python train.py --model="self-supervised audio encoder (BEST-RQ)" --dataset="notes from a synthesiser with random patches" --train_examples=78125 --n_mels=64 --hop_length=160 --input="log_mel" --win_length=400 --codebook_size=256 --mask_prob=0.05 --arch="crnn" --norm="batchnorm" --hidden_act="relu" --depths=[1, 2, 1] --kernel_size=5 --stem="single" --widths=[128, 128, 128] --rnn_width=256 --rnn="lstm" --bidirectional=true --rnn_residual=true --rnn_layers=4 --optimizer="muon" --muon_scale="match_rms_adamw" --learning_rate=0.0061 --momentum=0.98 --nesterov=false --orthogonalizer="newton_schulz_5" --adamw_lr_other_params=0.0018 --max_steps=3800 --batch_size=64 --epochs=3.1 --lr_schedule="step" --warmup_steps=70 --weight_decay=0.3 --adamw_weight_decay_other_params=0
Rows from block 5, named by matrix and row number. Each number is 200 + 40 x the weight over its row's rms, rounded and kept within 0 to 999. All counts start at 0. After the name is the row's rms in percent of the matrix's.
# weight_hh_l0: LSTM recurrent weights (gates i, f, g, o stacked) (model.rnn.1.rnn.weight_hh_l0, 1024x256), inputs 0-127
weight_hh_l0.862,097,104,210,204,189,188,186,210,217,297,201,193,212,224,162,244,187,209,223,298,193,193,135,194,192,192,177,202,162,185,215,276,231,231,139,226,172,235,177,127,227,181,186,150,213,200,168,197,204,176,147,221,144,229,253,177,189,200,178,192,243,221,238,284,212,218,208,238,219,178,220,226,174,154,224,203,243,213,203,204,199,208,240,168,225,213,202,200,203,227,210,204,128,259,255,155,174,250,143,245,242,160,205,121,154,248,137,205,144,208,188,284,219,225,197,197,227,186,189,234,152,251,200,157,206,188,153,134,220
weight_hh_l0.863,100,229,135,217,237,209,227,180,216,262,191,141,309,150,197,241,212,182,243,252,134,262,232,129,212,194,217,179,264,220,177,255,221,170,253,228,234,197,221,247,121,210,191,175,224,132,196,136,154,232,224,255,203,191,155,153,183,194,177,188,236,171,182,216,142,201,238,165,169,212,248,205,245,188,201,220,175,271,163,238,217,165,178,189,203,234,151,79,198,202,178,219,293,191,208,205,206,142,196,203,176,229,196,244,132,148,254,304,220,208,153,233,214,239,210,207,241,143,167,233,227,204,221,233,244,228,219,165,239
weight_hh_l0.864,103,218,189,195,237,199,166,262,159,168,225,271,155,169,159,198,106,195,228,199,237,242,158,147,203,132,157,171,262,198,185,198,223,161,138,137,207,206,185,269,144,194,153,213,263,197,227,249,236,155,216,179,168,153,226,132,167,156,195,195,207,141,122,220,249,270,197,180,164,228,164,157,141,182,208,177,251,138,214,201,206,233,145,206,239,220,155,197,237,262,230,193,262,117,229,124,148,176,198,168,225,98,301,248,252,208,229,279,179,187,174,155,127,182,170,135,200,171,210,190,182,164,235,273,206,226,207,199,253
weight_hh_l0.865,092,235,230,214,203,202,247,190,206,187,185,256,195,161,287,179,174,243,215,157,195,266,215,201,76,173,178,178,207,215,250,198,134,117,248,186,210,195,216,178,134,215,246,219,245,207,220,183,220,207,254,203,185,231,228,164,198,117,139,237,239,201,212,155,210,177,261,162,204,274,261,163,200,121,225,230,158,266,228,196,220,229,177,187,179,208,164,247,243,156,213,180,114,247,273,148,182,219,168,247,164,213,197,307,217,206,333,183,236,160,145,188,150,185,170,165,208,183,294,222,203,204,206,137,266,188,168,178,182
weight_hh_l0.866,096,189,208,218,196,328,153,237,145,234,199,190,223,175,206,197,170,225,180,198,115,228,218,116,80,220,189,183,119,163,233,199,186,220,144,251,144,226,195,191,169,198,149,200,191,218,222,183,217,131,181,285,283,131,174,205,159,236,211,242,209,206,217,161,157,121,153,207,256,199,187,162,195,208,277,223,172,220,159,212,228,180,167,179,205,219,230,191,143,304,199,188,145,229,185,227,187,263,243,184,195,202,199,221,185,230,137,191,228,129,195,249,258,251,225,152,215,173,193,205,203,162,171,149,192,190,189,261,201
weight_hh_l0.867,094,168,211,248,146,194,243,254,227,114,189,246,170,265,171,198,159,162,194,132,193,190,205,223,207,221,213,205,331,200,164,161,172,224,122,230,173,235,228,205,210,216,188,214,232,268,154,191,196,110,195,209,267,178,202,192,175,234,208,191,241,140,213,235,188,229,186,209,231,220,185,199,254,236,140,213,139,175,213,160,221,192,185,192,230,221,225,270,174,162,231,242,214,202,162,240,217,249,174,204,211,289,165,209,169,255,173,239,244,194,181,211,162,115,162,120,154,204,214,209,206,234,209,239,201,164,184,226,225
weight_hh_l0.868,103,127,225,235,189,243,195,211,213,251,217,211,171,189,213,150,267,273,263,288,179,272,228,263,91,273,218,209,201,217,173,213,203,189,178,201,176,221,258,239,193,102,147,221,207,231,238,182,195,209,248,214,238,253,226,138,195,240,258,191,185,253,177,192,159,236,254,210,210,180,173,229,238,189,197,244,252,175,279,217,130,192,183,273,178,154,206,167,200,139,211,223,229,188,176,169,204,204,232,262,204,222,209,215,237,208,211,204,195,73,158,227,252,199,255,178,268,219,199,291,193,172,165,263,159,217,161,250,190
weight_hh_l0.869,100,149,172,179,179,172,231,256,263,204,241,158,209,205,201,156,198,177,152,158,128,204,210,180,291,205,185,153,210,128,175,173,159,246,247,222,185,291,194,187,150,225,278,200,148,154,160,212,264,226,173,148,262,114,284,214,213,199,186,140,219,180,206,239,233,184,224,132,176,142,197,230,192,164,203,242,230,188,180,211,160,195,150,153,202,192,173,183,189,129,259,216,132,153,184,195,223,230,193,191,244,195,157,141,196,180,210,167,240,216,146,204,260,227,194,130,195,236,177,169,116,196,197,155,243,233,151,152,179
weight_hh_l0.870,091,254,237,230,200,239,156,301,227,198,111,200,204,340,150,163,192,159,172,227,175,184,164,126,167,265,197,192,207,192,241,279,213,214,231,176,264,121,145,223,183,199,161,118,190,230,171,184,194,207,233,214,175,307,195,192,269,260,222,207,197,157,193,184,212,164,102,185,229,216,222,238,243,250,191,160,206,195,227,220,199,187,239,162,231,204,266,130,167,183,132,184,207,190,238,144,148,224,245,175,160,204,164,187,181,272,150,217,195,253,229,104,149,166,142,227,180,194,213,185,224,175,190,146,223,201,195,137,174
weight_hh_l0.871,094,261,208,223,161,190,202,252,182,284,258,195,203,188,216,246,219,214,260,156,113,261,159,197,164,240,191,140,203,198,213,192,234,195,282,217,218,153,222,163,212,229,191,180,116,240,211,223,258,204,111,216,133,209,267,158,288,237,224,131,172,231,253,214,252,256,102,221,245,202,99,189,221,194,183,191,154,228,146,207,165,161,194,181,223,263,267,264,175,200,101,205,183,214,203,169,245,273,194,224,203,135,173,187,159,249,150,138,162,276,173,171,151,158,204,188,144,200,206,174,195,195,184,130,139,179,160,128,117
weight_hh_l0.872,102,195,160,157,192,208,208,203,214,174,147,205,220,187,163,183,204,176,276,158,181,183,214,132,194,183,190,211,122,272,210,199,238,198,175,168,218,210,251,218,152,192,152,234,236,197,244,247,207,219,213,195,143,185,178,240,208,174,194,223,158,204,185,239,162,155,155,277,231,218,201,191,248,176,144,155,78,158,244,220,236,193,190,174,251,257,171,230,196,203,229,143,219,154,186,110,175,201,240,243,156,235,187,136,208,348,225,162,187,224,168,144,195,227,188,240,201,197,178,200,177,181,175,207,211,204,222,294,169
weight_hh_l0.873,091,166,183,142,93,185,194,192,196,178,227,174,126,214,130,185,194,133,248,198,206,211,140,186,133,221,228,168,196,187,262,195,222,238,216,212,232,235,220,105,146,153,127,241,181,171,223,201,192,119,187,231,206,193,284,194,210,231,260,195,243,269,225,191,199,157,232,207,223,205,141,186,188,198,275,189,273,250,245,163,231,227,148,142,206,265,184,209,196,221,194,165,235,203,230,202,221,173,215,265,206,206,164,108,245,138,155,228,218,195,189,197,139,155,180,109,187,137,170,187,219,237,183,229,222,165,226,195,200
weight_hh_l0.874,101,172,233,186,234,177,151,267,189,217,171,173,91,161,169,168,243,180,205,249,218,170,189,225,123,174,207,167,163,231,197,192,178,252,202,191,196,198,152,237,168,146,218,227,215,190,198,102,182,237,280,187,249,158,177,242,191,129,244,157,172,253,176,230,232,238,209,185,216,177,196,214,172,268,147,191,178,250,142,197,271,263,253,287,202,215,210,232,171,146,275,163,126,274,201,239,194,182,212,207,186,253,238,179,176,176,162,327,194,225,140,108,178,201,266,260,165,189,126,214,220,190,218,196,227,181,135,186,179
weight_hh_l0.875,100,233,270,135,246,192,262,187,212,140,154,230,200,198,241,214,160,212,158,180,218,175,251,140,181,214,137,198,156,168,236,211,168,190,194,215,182,162,178,137,236,236,194,137,219,247,218,202,165,260,168,249,236,185,142,266,216,244,188,88,187,173,208,239,233,235,226,218,179,184,230,112,170,229,277,230,152,223,201,204,206,202,162,210,175,252,170,190,197,214,175,180,209,224,177,232,246,205,208,167,180,219,117,228,101,177,179,177,255,224,219,263,194,216,187,204,178,207,184,231,174,191,161,103,226,154,209,272,259
weight_hh_l0.876,097,160,245,162,220,173,249,158,225,171,196,207,131,222,191,205,148,305,190,235,212,286,183,180,168,205,201,212,183,181,122,203,186,268,166,163,265,223,187,224,233,184,233,140,196,189,218,194,106,174,182,201,205,136,170,214,204,179,257,121,255,197,145,183,248,187,155,225,195,165,132,169,119,251,158,214,168,218,251,286,205,261,238,169,187,225,224,165,144,194,214,86,255,220,171,243,114,204,199,108,217,207,230,184,139,160,224,134,231,344,209,187,206,215,234,165,278,220,250,198,155,156,201,244,225,237,187,202,227
weight_hh_l0.877,100,204,191,126,188,180,197,175,210,236,195,148,218,215,166,151,241,243,210,211,241,98,161,196,112,191,169,140,224,274,207,188,129,159,148,217,155,213,137,199,190,142,256,265,156,266,171,237,235,137,215,247,265,226,228,201,182,160,177,214,295,233,185,208,185,182,160,129,154,169,217,234,211,193,233,254,205,190,179,155,201,139,196,188,286,207,169,252,209,198,165,178,142,182,180,209,252,183,163,213,167,177,208,191,197,136,167,192,179,153,190,167,157,168,229,142,135,227,168,155,237,227,236,169,192,135,240,198,230
weight_hh_l0.878,104,196,209,207,190,180,234,234,170,229,200,188,119,145,227,193,209,202,212,187,194,157,246,174,203,191,197,183,195,206,155,261,211,223,203,220,242,209,190,265,203,178,262,225,142,215,233,244,295,264,247,207,194,168,231,263,176,229,259,260,210,210,242,212,193,148,188,212,125,164,205,230,248,301,178,202,260,249,174,235,216,142,249,231,196,212,125,155,176,135,190,227,142,250,196,153,193,189,136,223,191,200,141,207,131,151,189,306,219,221,135,137,248,180,214,203,202,214,228,204,201,177,267,232,203,127,182,187,135
weight_hh_l0.879,096,204,142,164,204,227,211,184,150,177,236,182,151,152,165,165,175,159,180,194,211,277,270,223,218,251,166,182,82,145,236,132,194,232,196,170,171,169,148,287,178,180,213,153,149,241,205,170,230,219,234,282,184,236,298,188,281,179,164,224,267,143,211,200,250,231,151,239,193,176,186,218,233,257,86,222,178,162,169,210,225,176,275,158,234,205,229,205,195,225,180,206,232,194,191,285,165,167,175,164,150,263,207,199,183,205,195,163,129,227,177,227,197,199,249,110,224,215,130,223,212,171,142,168,171,201,289,220,202
weight_hh_l0.880,100,220,217,243,261,201,232,156,200,165,226,235,97,226,182,233,165,196,117,200,176,200,235,180,227,264,178,183,161,242,255,173,230,231,187,148,213,209,244,209,235,253,226,212,219,244,142,265,203,135,237,267,230,231,191,188,223,195,297,176,169,210,209,251,186,203,225,220,187,147,177,248,187,148,188,220,98,225,228,193,156,201,224,279,184,202,196,191,152,167,280,173,229,247,164,175,189,237,164,134,200,207,254,209,199,223,189,210,148,221,109,166,215,132,149,187,227,223,167,177,178,193,187,188,248,201,171,251,189
weight_hh_l0.881,104,131,169,177,191,165,233,194,143,179,142,207,187,207,261,233,250,162,215,258,212,322,153,188,201,214,207,153,161,131,292,142,133,211,176,206,122,162,245,225,202,245,262,142,242,175,194,193,170,190,253,152,195,259,149,208,209,215,198,198,221,183,185,191,193,185,228,241,98,272,245,155,163,226,188,214,111,229,170,134,177,177,169,147,207,235,191,186,218,217,192,151,210,137,252,248,161,224,144,242,185,159,272,204,247,162,233,176,266,196,138,221,163,254,137,257,186,196,198,239,233,217,257,195,195,190,105,247,186
weight_hh_l0.882,098,149,191,228,236,231,156,257,172,212,218,178,156,193,259,181,232,227,199,228,202,255,194,229,230,214,144,233,175,235,153,244,228,216,176,279,231,211,205,167,167,224,167,204,271,285,182,141,227,210,167,176,183,271,98,250,244,194,179,238,243,185,228,150,217,165,173,161,208,242,209,267,110,164,282,215,205,201,255,133,209,197,198,157,149,174,169,270,186,199,187,134,235,310,154,135,198,262,303,187,197,283,159,187,229,167,196,244,197,192,210,260,162,218,230,189,174,259,72,187,224,267,191,235,154,147,195,143,210
weight_hh_l0.883,107,273,179,211,269,221,235,167,154,153,167,187,263,230,168,221,113,169,143,156,283,268,143,152,163,204,168,231,170,241,189,180,234,221,177,223,189,215,298,176,248,221,204,230,210,214,145,231,225,214,137,186,211,194,170,209,269,211,192,309,217,227,245,238,169,188,98,193,243,172,207,205,176,193,145,253,229,187,173,233,152,217,196,143,166,201,246,291,198,202,232,178,200,204,175,260,173,175,167,267,173,229,162,153,197,193,284,149,284,177,213,248,156,155,181,225,159,237,228,202,264,210,123,303,204,277,228,210,204
weight_hh_l0.884,093,238,164,288,243,270,209,177,243,183,166,285,206,184,144,168,197,228,142,148,178,268,216,155,199,161,186,209,208,170,165,227,195,207,178,151,292,215,208,100,173,122,240,236,163,157,100,207,170,176,217,185,249,256,201,190,188,237,162,221,207,264,230,232,235,165,198,248,171,186,140,178,146,193,193,255,157,215,186,163,225,257,166,197,98,229,248,210,183,137,213,210,231,190,191,152,177,208,207,222,175,177,108,132,151,263,210,182,227,141,152,200,241,133,239,258,161,73,169,178,148,174,198,194,200,278,210,204,213
weight_hh_l0.885,091,193,142,219,241,229,209,223,241,260,241,272,217,194,175,154,204,264,221,295,182,222,219,237,206,268,195,169,267,188,251,291,309,251,151,242,181,185,200,253,183,161,158,219,239,168,201,224,183,209,167,173,161,282,158,247,147,218,224,193,121,129,199,199,268,200,232,194,185,216,188,176,196,177,196,170,258,226,213,166,207,227,144,202,260,191,244,177,221,202,180,234,208,269,190,173,236,293,189,200,173,202,292,186,181,244,168,220,162,226,221,164,275,218,159,188,221,175,204,210,270,148,217,182,152,216,261,227,243
weight_hh_l0.886,100,181,153,214,201,197,161,214,210,174,201,177,176,269,173,229,240,216,234,151,262,140,239,159,139,224,269,186,260,205,207,190,204,214,194,160,148,150,208,192,189,170,205,212,210,252,208,160,204,173,162,213,235,210,175,258,178,226,156,205,202,168,194,138,118,130,200,242,188,236,223,191,179,216,219,191,173,265,205,171,202,231,168,262,233,200,203,160,196,232,177,206,221,196,293,173,161,215,260,151,171,252,202,187,270,237,200,219,188,181,123,161,213,130,206,166,183,203,219,328,154,167,199,65,144,185,142,219,188
weight_hh_l0.887,098,219,200,245,225,235,211,155,205,192,141,246,173,202,175,175,265,138,152,191,203,262,164,201,267,211,187,189,248,246,141,234,222,231,184,126,188,213,167,167,165,189,252,203,205,294,196,201,236,214,210,259,182,196,133,227,225,163,223,170,199,155,232,209,190,197,140,223,174,247,254,184,219,194,236,222,138,203,215,170,127,108,186,221,152,221,146,214,251,259,173,163,165,208,91,168,184,155,225,191,237,175,235,134,242,194,253,185,236,213,199,198,179,240,148,173,232,208,287,189,171,166,198,170,193,178,199,182,201
weight_hh_l0.888,101,229,200,210,217,232,230,182,205,116,290,154,153,243,253,180,188,180,107,184,253,210,227,183,157,197,259,192,162,62,175,145,182,281,247,224,210,183,168,195,191,162,183,226,163,200,210,158,205,154,190,207,128,120,214,219,192,225,212,190,232,185,194,255,257,148,250,185,215,217,195,228,261,183,160,220,209,203,144,162,203,215,225,264,168,222,150,214,207,312,195,159,215,196,240,274,243,221,212,243,231,184,206,130,226,241,148,201,260,204,263,196,270,270,151,210,165,187,242,227,235,271,213,168,203,226,208,163,247
weight_hh_l0.889,101,189,149,155,152,177,164,183,199,141,236,218,245,216,233,216,200,246,201,191,251,120,218,166,128,246,178,217,237,186,242,205,224,280,138,252,226,192,234,294,271,126,188,187,165,188,235,198,220,184,227,258,281,220,138,140,202,183,203,185,211,172,222,224,249,239,232,243,242,211,206,189,188,148,158,218,197,253,188,151,220,205,178,236,218,248,191,180,212,225,198,302,177,203,123,215,116,183,227,189,197,155,247,179,189,250,222,201,191,259,174,224,234,218,206,182,215,233,225,176,233,238,218,150,191,128,207,213,254
weight_hh_l0.890,100,216,218,235,241,129,218,261,190,223,214,166,171,233,117,182,225,161,262,157,210,246,268,200,229,207,216,155,182,140,217,181,259,108,302,250,202,199,283,198,240,270,252,144,206,206,236,249,167,217,204,194,241,215,178,221,216,174,162,227,139,195,170,128,186,182,124,161,231,220,240,212,227,188,272,203,219,182,244,198,200,217,241,224,239,194,253,192,126,198,203,239,197,188,234,212,255,174,296,177,179,224,236,163,135,232,145,264,160,159,196,224,195,82,215,178,221,161,216,208,111,174,207,275,197,203,273,221,268
weight_hh_l0.891,091,172,157,221,238,206,159,185,146,184,193,198,190,203,176,214,234,200,217,223,141,227,252,217,252,264,222,252,176,154,204,198,195,194,121,190,190,215,245,309,245,212,213,170,211,209,186,233,185,250,177,160,269,212,181,229,259,194,203,169,193,187,146,229,172,150,215,205,137,86,242,176,240,201,116,162,234,209,151,247,245,171,204,161,199,204,246,248,130,207,209,166,236,163,187,205,133,227,146,238,127,221,261,203,221,261,197,239,144,170,207,187,241,195,163,180,174,149,164,135,225,297,214,181,206,254,235,202,131
weight_hh_l0.892,103,233,231,249,258,141,227,191,180,156,248,220,259,236,206,192,234,204,217,181,118,210,203,300,160,99,210,145,242,192,242,190,240,224,129,130,214,217,176,173,198,200,190,118,209,129,249,268,149,228,181,213,214,254,174,245,135,150,205,181,191,225,241,178,217,233,183,180,204,231,159,192,168,220,126,262,151,188,173,132,203,178,186,228,214,202,216,240,158,214,240,186,201,213,211,160,175,246,204,182,222,163,183,211,201,223,213,256,243,299,171,227,133,254,148,274,212,191,160,206,163,171,188,206,165,294,186,215,183
weight_hh_l0.893,099,196,219,153,304,194,106,254,144,271,145,184,239,146,280,157,292,175,177,150,288,249,272,194,231,231,214,178,139,173,209,173,209,245,203,196,178,239,164,255,252,194,210,202,208,201,229,207,157,182,199,188,250,230,229,128,195,189,254,149,223,200,195,152,189,183,188,162,223,213,179,179,159,205,190,183,206,245,137,151,215,144,244,205,198,253,112,188,167,126,222,269,241,226,200,154,180,164,241,169,225,229,63,191,182,230,233,178,159,204,162,175,217,173,178,162,234,281,215,238,161,159,254,117,208,190,223,225,256
weight_hh_l0.894,104,198,192,233,199,241,208,154,201,131,173,222,195,247,226,194,159,140,182,194,202,230,161,162,213,112,215,193,174,140,173,248,175,171,223,220,206,171,231,255,214,258,226,173,221,216,220,223,233,167,222,247,191,237,209,203,214,258,274,257,194,190,204,179,245,176,255,213,254,207,237,177,237,264,169,189,149,162,187,274,212,241,196,238,181,198,202,197,238,141,273,257,264,283,214,206,215,202,170,256,254,263,167,184,208,223,207,220,156,144,204,200,240,229,124,248,240,229,100,195,204,209,146,208,207,136,195,150,272
weight_hh_l0.895,098,275,207,270,205,233,184,241,261,253,190,174,125,154,189,233,226,220,197,242,180,257,140,229,194,194,205,179,214,199,182,238,257,153,173,145,204,103,144,226,239,195,189,243,203,262,246,200,233,184,227,225,114,192,234,191,209,162,216,235,229,183,207,253,242,266,184,147,226,285,176,161,243,225,213,152,168,167,181,191,206,189,187,208,233,169,242,148,177,188,167,142,214,167,228,195,179,245,158,132,188,237,227,159,211,177,152,203,161,166,149,186,215,135,190,207,188,226,203,170,80,178,189,207,191,197,206,227,200
weight_hh_l0.896,094,151,182,174,209,253,163,154,235,217,159,156,167,234,270,232,168,111,227,206,171,279,221,169,197,170,207,278,203,212,194,209,209,227,161,194,179,178,177,264,222,198,262,207,210,200,208,227,247,198,173,270,263,219,149,239,283,161,154,189,187,133,244,198,285,169,186,196,189,206,215,206,251,161,181,201,260,175,210,181,196,220,178,266,166,214,149,178,182,138,153,234,158,249,161,148,220,189,249,220,164,116,210,188,194,210,203,179,170,279,203,179,165,159,220,251,187,180,168,227,149,197,203,193,198,171,176,179,196
weight_hh_l0.897,099,179,175,189,305,154,215,221,171,123,113,249,243,236,219,126,226,238,156,122,247,179,323,177,153,206,169,231,246,178,181,185,142,183,211,155,238,190,163,205,207,178,205,232,190,231,314,179,164,248,150,241,160,190,156,269,229,113,172,196,230,198,247,188,223,211,194,179,238,184,131,223,151,179,175,246,218,191,232,226,157,192,192,229,203,237,205,254,223,257,233,131,142,208,162,266,130,212,192,242,213,208,167,198,209,215,221,308,184,145,159,199,217,164,189,159,166,233,170,235,182,236,236,208,177,121,242,264,179
weight_hh_l0.898,102,238,198,212,248,221,197,221,192,189,223,198,267,205,199,218,251,191,219,174,184,177,226,234,240,133,305,178,198,226,204,251,149,194,252,133,225,185,240,179,203,210,191,176,208,207,239,215,274,183,285,131,217,227,196,218,150,196,257,192,215,130,215,225,192,238,193,211,257,137,119,177,171,172,145,205,200,156,194,253,169,89,222,187,207,166,283,171,161,150,129,226,241,172,253,200,184,291,262,216,213,203,192,179,205,204,219,138,199,129,293,130,198,235,229,65,190,239,201,143,229,197,177,212,262,197,207,227,151
weight_hh_l0.899,104,208,259,196,147,205,160,164,149,225,163,236,197,211,228,189,217,180,199,269,190,220,335,190,157,256,172,191,231,180,261,182,251,163,186,220,187,230,234,172,230,192,255,158,194,238,164,180,202,217,132,250,196,183,271,141,218,172,184,143,149,184,207,162,129,197,320,183,288,187,233,187,190,232,197,216,230,192,172,245,218,222,207,192,230,196,230,214,241,221,193,174,241,219,195,180,214,160,204,110,153,222,167,177,157,124,195,186,218,139,143,158,97,152,206,240,223,171,202,227,196,159,189,182,213,180,167,148,138
weight_hh_l0.900,098,189,195,228,175,167,232,244,237,158,271,198,216,159,210,194,108,212,207,210,148,221,158,264,201,239,198,249,198,160,182,131,138,223,191,225,216,152,163,200,211,178,205,274,185,223,210,167,155,247,149,221,200,270,219,156,145,246,220,195,185,228,207,162,217,188,185,128,152,181,264,216,238,186,216,219,198,210,191,169,200,149,228,271,239,170,241,186,119,308,208,180,194,163,239,133,179,167,244,182,166,176,186,141,206,191,148,206,179,205,214,182,298,159,184,104,210,240,185,159,175,239,208,261,181,215,196,182,233
weight_hh_l0.901,100,217,212,278,262,266,240,240,209,126,257,231,165,194,175,176,162,197,141,204,149,191,204,179,240,127,190,187,180,207,181,227,245,230,224,270,218,257,111,208,199,226,152,141,200,203,259,183,318,194,200,195,161,230,222,193,163,210,238,176,209,173,146,266,200,266,178,220,240,224,103,170,193,172,253,209,128,228,174,150,303,222,224,118,258,229,226,203,108,172,168,182,166,195,211,162,238,139,209,317,186,182,253,184,144,269,165,199,185,199,169,321,211,161,224,256,172,210,164,215,181,231,142,205,206,206,186,214,160
weight_hh_l0.902,106,188,175,170,197,169,229,227,182,190,189,143,202,267,169,193,203,251,201,159,209,233,170,269,196,258,161,216,247,142,235,229,187,202,157,191,260,194,145,144,255,169,139,203,176,203,224,178,259,195,194,178,159,213,186,184,196,201,223,167,120,218,183,134,242,279,222,220,203,152,201,234,233,182,200,164,149,208,146,246,224,236,212,234,142,194,171,234,216,195,202,221,157,138,187,227,301,178,221,241,272,187,247,205,252,196,286,255,190,153,153,166,193,167,221,293,240,138,185,235,158,172,249,169,164,218,181,198,175
weight_hh_l0.903,096,278,145,252,252,281,237,228,167,202,228,115,216,174,139,219,234,180,179,239,204,214,187,170,242,203,180,311,135,212,198,227,212,211,200,190,211,203,213,193,228,236,184,158,155,219,204,187,251,132,191,225,215,199,211,178,248,290,202,159,225,214,212,236,212,252,196,169,272,213,235,230,157,224,146,208,147,211,213,131,174,249,156,259,215,220,223,170,196,173,203,135,277,224,214,209,154,265,206,155,154,206,189,140,254,276,282,169,225,173,183,188,203,178,207,280,224,149,159,246,176,151,275,294,203,135,170,139,154
weight_hh_l0.904,098,222,195,207,180,242,272,173,130,181,197,218,197,206,185,194,142,208,216,162,236,151,207,173,190,191,271,228,176,257,185,160,259,207,194,232,167,196,189,282,136,230,174,183,158,191,212,276,160,243,138,210,122,190,270,154,191,195,216,170,190,190,169,180,155,197,239,137,200,204,210,227,210,230,152,215,144,213,301,226,255,221,135,186,233,219,258,163,234,235,150,224,214,131,263,230,129,239,196,222,259,203,231,218,162,122,211,171,202,171,199,272,262,181,141,187,194,202,183,203,200,214,289,216,104,261,156,149,191
weight_hh_l0.905,099,154,196,207,259,190,168,166,125,232,176,220,199,166,131,197,141,166,222,221,177,188,163,215,235,191,246,249,214,146,172,131,171,193,188,200,192,184,160,192,228,223,208,135,263,203,150,148,267,201,143,218,204,194,178,220,248,188,270,237,226,222,214,182,113,120,147,158,224,182,212,166,271,189,165,179,147,183,148,208,182,159,123,225,201,194,208,252,202,109,159,225,232,200,207,199,145,173,240,149,227,285,183,168,184,169,231,221,227,124,188,226,202,264,183,242,186,179,211,188,152,175,228,229,114,213,207,292,264
weight_hh_l0.906,101,205,227,215,207,155,206,176,121,221,228,238,190,170,121,195,209,95,153,299,153,285,267,161,134,196,181,212,281,132,188,193,185,151,200,262,184,231,167,227,154,135,251,208,206,280,251,231,133,247,259,174,216,156,242,175,220,198,264,209,133,175,210,246,131,137,204,220,218,238,283,149,199,196,193,184,205,153,198,167,165,225,220,213,179,221,172,146,189,232,185,240,213,218,214,202,154,238,240,217,169,153,186,261,259,260,261,189,186,146,177,219,181,235,145,154,163,206,142,177,189,178,212,215,232,105,216,183,233
weight_hh_l0.907,099,269,176,184,212,153,259,132,258,165,216,156,191,196,226,213,143,181,184,174,162,173,251,215,204,207,220,218,191,180,170,182,235,239,215,171,176,142,195,218,197,224,141,163,261,211,274,201,217,202,226,224,198,196,233,259,186,219,184,172,155,136,253,198,236,263,211,182,263,158,145,228,178,164,194,272,221,277,154,168,191,224,188,185,189,171,233,243,170,178,250,229,234,232,176,86,241,163,245,193,155,231,190,137,189,136,170,275,185,111,262,220,147,172,247,202,221,235,174,178,175,168,215,152,149,203,178,200,190
weight_hh_l0.908,108,184,145,217,159,230,174,270,151,220,190,307,225,219,153,162,206,140,209,263,208,291,209,173,174,188,191,163,235,207,180,179,178,238,176,97,193,238,243,200,182,149,191,201,152,237,200,242,199,198,163,106,196,185,246,216,209,220,160,182,274,185,154,174,219,214,193,283,237,177,195,226,219,135,175,190,194,162,100,220,202,255,197,287,225,251,195,153,174,122,234,229,204,259,182,183,161,146,206,212,170,213,190,168,244,180,181,178,268,238,254,131,183,192,206,196,164,212,210,172,219,167,180,217,155,269,176,249,263
weight_hh_l0.909,097,244,224,185,188,159,130,205,161,184,184,159,115,204,274,243,199,204,203,139,205,215,202,188,239,184,126,156,208,215,131,200,203,147,183,232,160,243,206,270,171,186,155,204,139,208,237,171,159,114,171,190,161,193,249,268,191,213,137,253,249,179,210,224,188,237,200,222,133,192,254,95,178,166,199,243,124,213,218,240,198,139,209,161,160,185,123,226,203,135,136,214,201,255,167,229,179,180,177,254,186,144,195,233,265,183,182,227,176,195,167,229,237,262,205,240,262,206,190,186,216,187,205,178,204,218,127,213,148
weight_hh_l0.910,105,212,225,183,201,202,180,146,201,219,166,160,209,197,163,179,165,175,183,226,241,211,206,220,235,213,179,145,174,248,131,256,169,187,241,194,138,195,203,228,104,176,183,290,206,168,185,145,195,212,159,274,242,180,282,160,150,262,277,232,159,138,175,179,168,202,233,167,197,124,224,195,216,260,213,269,210,239,194,221,314,191,240,265,166,255,175,145,135,213,195,250,184,153,229,132,177,198,170,212,218,140,245,179,185,260,236,169,256,175,235,150,204,224,179,205,157,211,125,229,198,305,184,167,209,204,182,182,226
weight_hh_l0.911,100,176,225,219,195,198,235,253,222,210,155,164,234,210,199,178,81,201,231,218,192,231,220,236,153,153,197,177,178,181,116,139,225,164,227,214,261,260,262,209,274,193,210,182,194,172,199,228,299,270,220,248,230,283,185,247,207,146,181,126,243,174,234,121,194,237,199,101,227,188,240,188,126,205,215,136,161,181,191,217,165,195,185,165,166,140,199,139,221,211,227,130,243,167,249,167,205,213,188,189,225,178,240,251,200,202,233,212,194,186,202,251,271,200,224,172,234,122,218,207,256,213,210,143,153,173,184,223,154
weight_hh_l0.912,094,220,180,238,220,170,121,150,212,178,194,176,243,167,185,166,190,210,276,173,195,241,111,257,235,182,209,128,264,153,150,153,183,184,227,135,255,254,184,162,183,164,170,214,180,159,164,212,285,139,227,170,181,204,147,191,224,138,200,187,221,219,215,295,223,220,200,143,185,244,174,220,276,135,169,242,176,176,292,234,250,236,193,84,144,191,243,159,197,232,195,139,239,201,209,153,141,287,253,222,213,181,208,131,134,216,229,242,190,152,201,245,277,178,214,236,134,177,197,189,174,127,217,233,146,177,138,188,128
weight_hh_l0.913,098,174,176,248,212,211,246,107,202,228,240,226,126,215,172,142,208,139,150,170,214,246,246,193,155,185,214,262,269,232,181,214,261,157,273,236,213,258,226,230,192,125,203,217,199,119,178,155,172,227,256,153,174,261,284,238,220,265,223,174,156,155,248,207,224,182,118,162,210,184,237,110,164,165,186,180,146,212,214,193,226,174,190,187,189,140,207,214,213,182,214,232,128,117,232,229,227,241,172,207,208,242,239,217,195,181,170,190,146,270,313,200,208,205,200,218,183,109,163,192,192,131,215,248,210,200,163,198,199
weight_hh_l0.914,095,222,190,235,244,174,229,187,183,202,202,195,84,156,196,210,248,210,166,183,167,205,160,185,176,179,202,227,179,143,160,169,225,198,190,158,224,205,236,208,150,99,256,93,186,147,283,210,237,289,193,142,157,191,239,169,268,186,218,146,217,231,243,161,177,252,166,110,233,225,157,183,195,202,207,185,156,260,181,166,123,201,245,285,197,233,193,195,218,220,113,167,283,209,206,199,184,139,202,237,151,126,236,230,168,171,213,201,194,210,169,241,193,194,175,199,177,148,224,175,213,234,213,214,189,172,173,212,205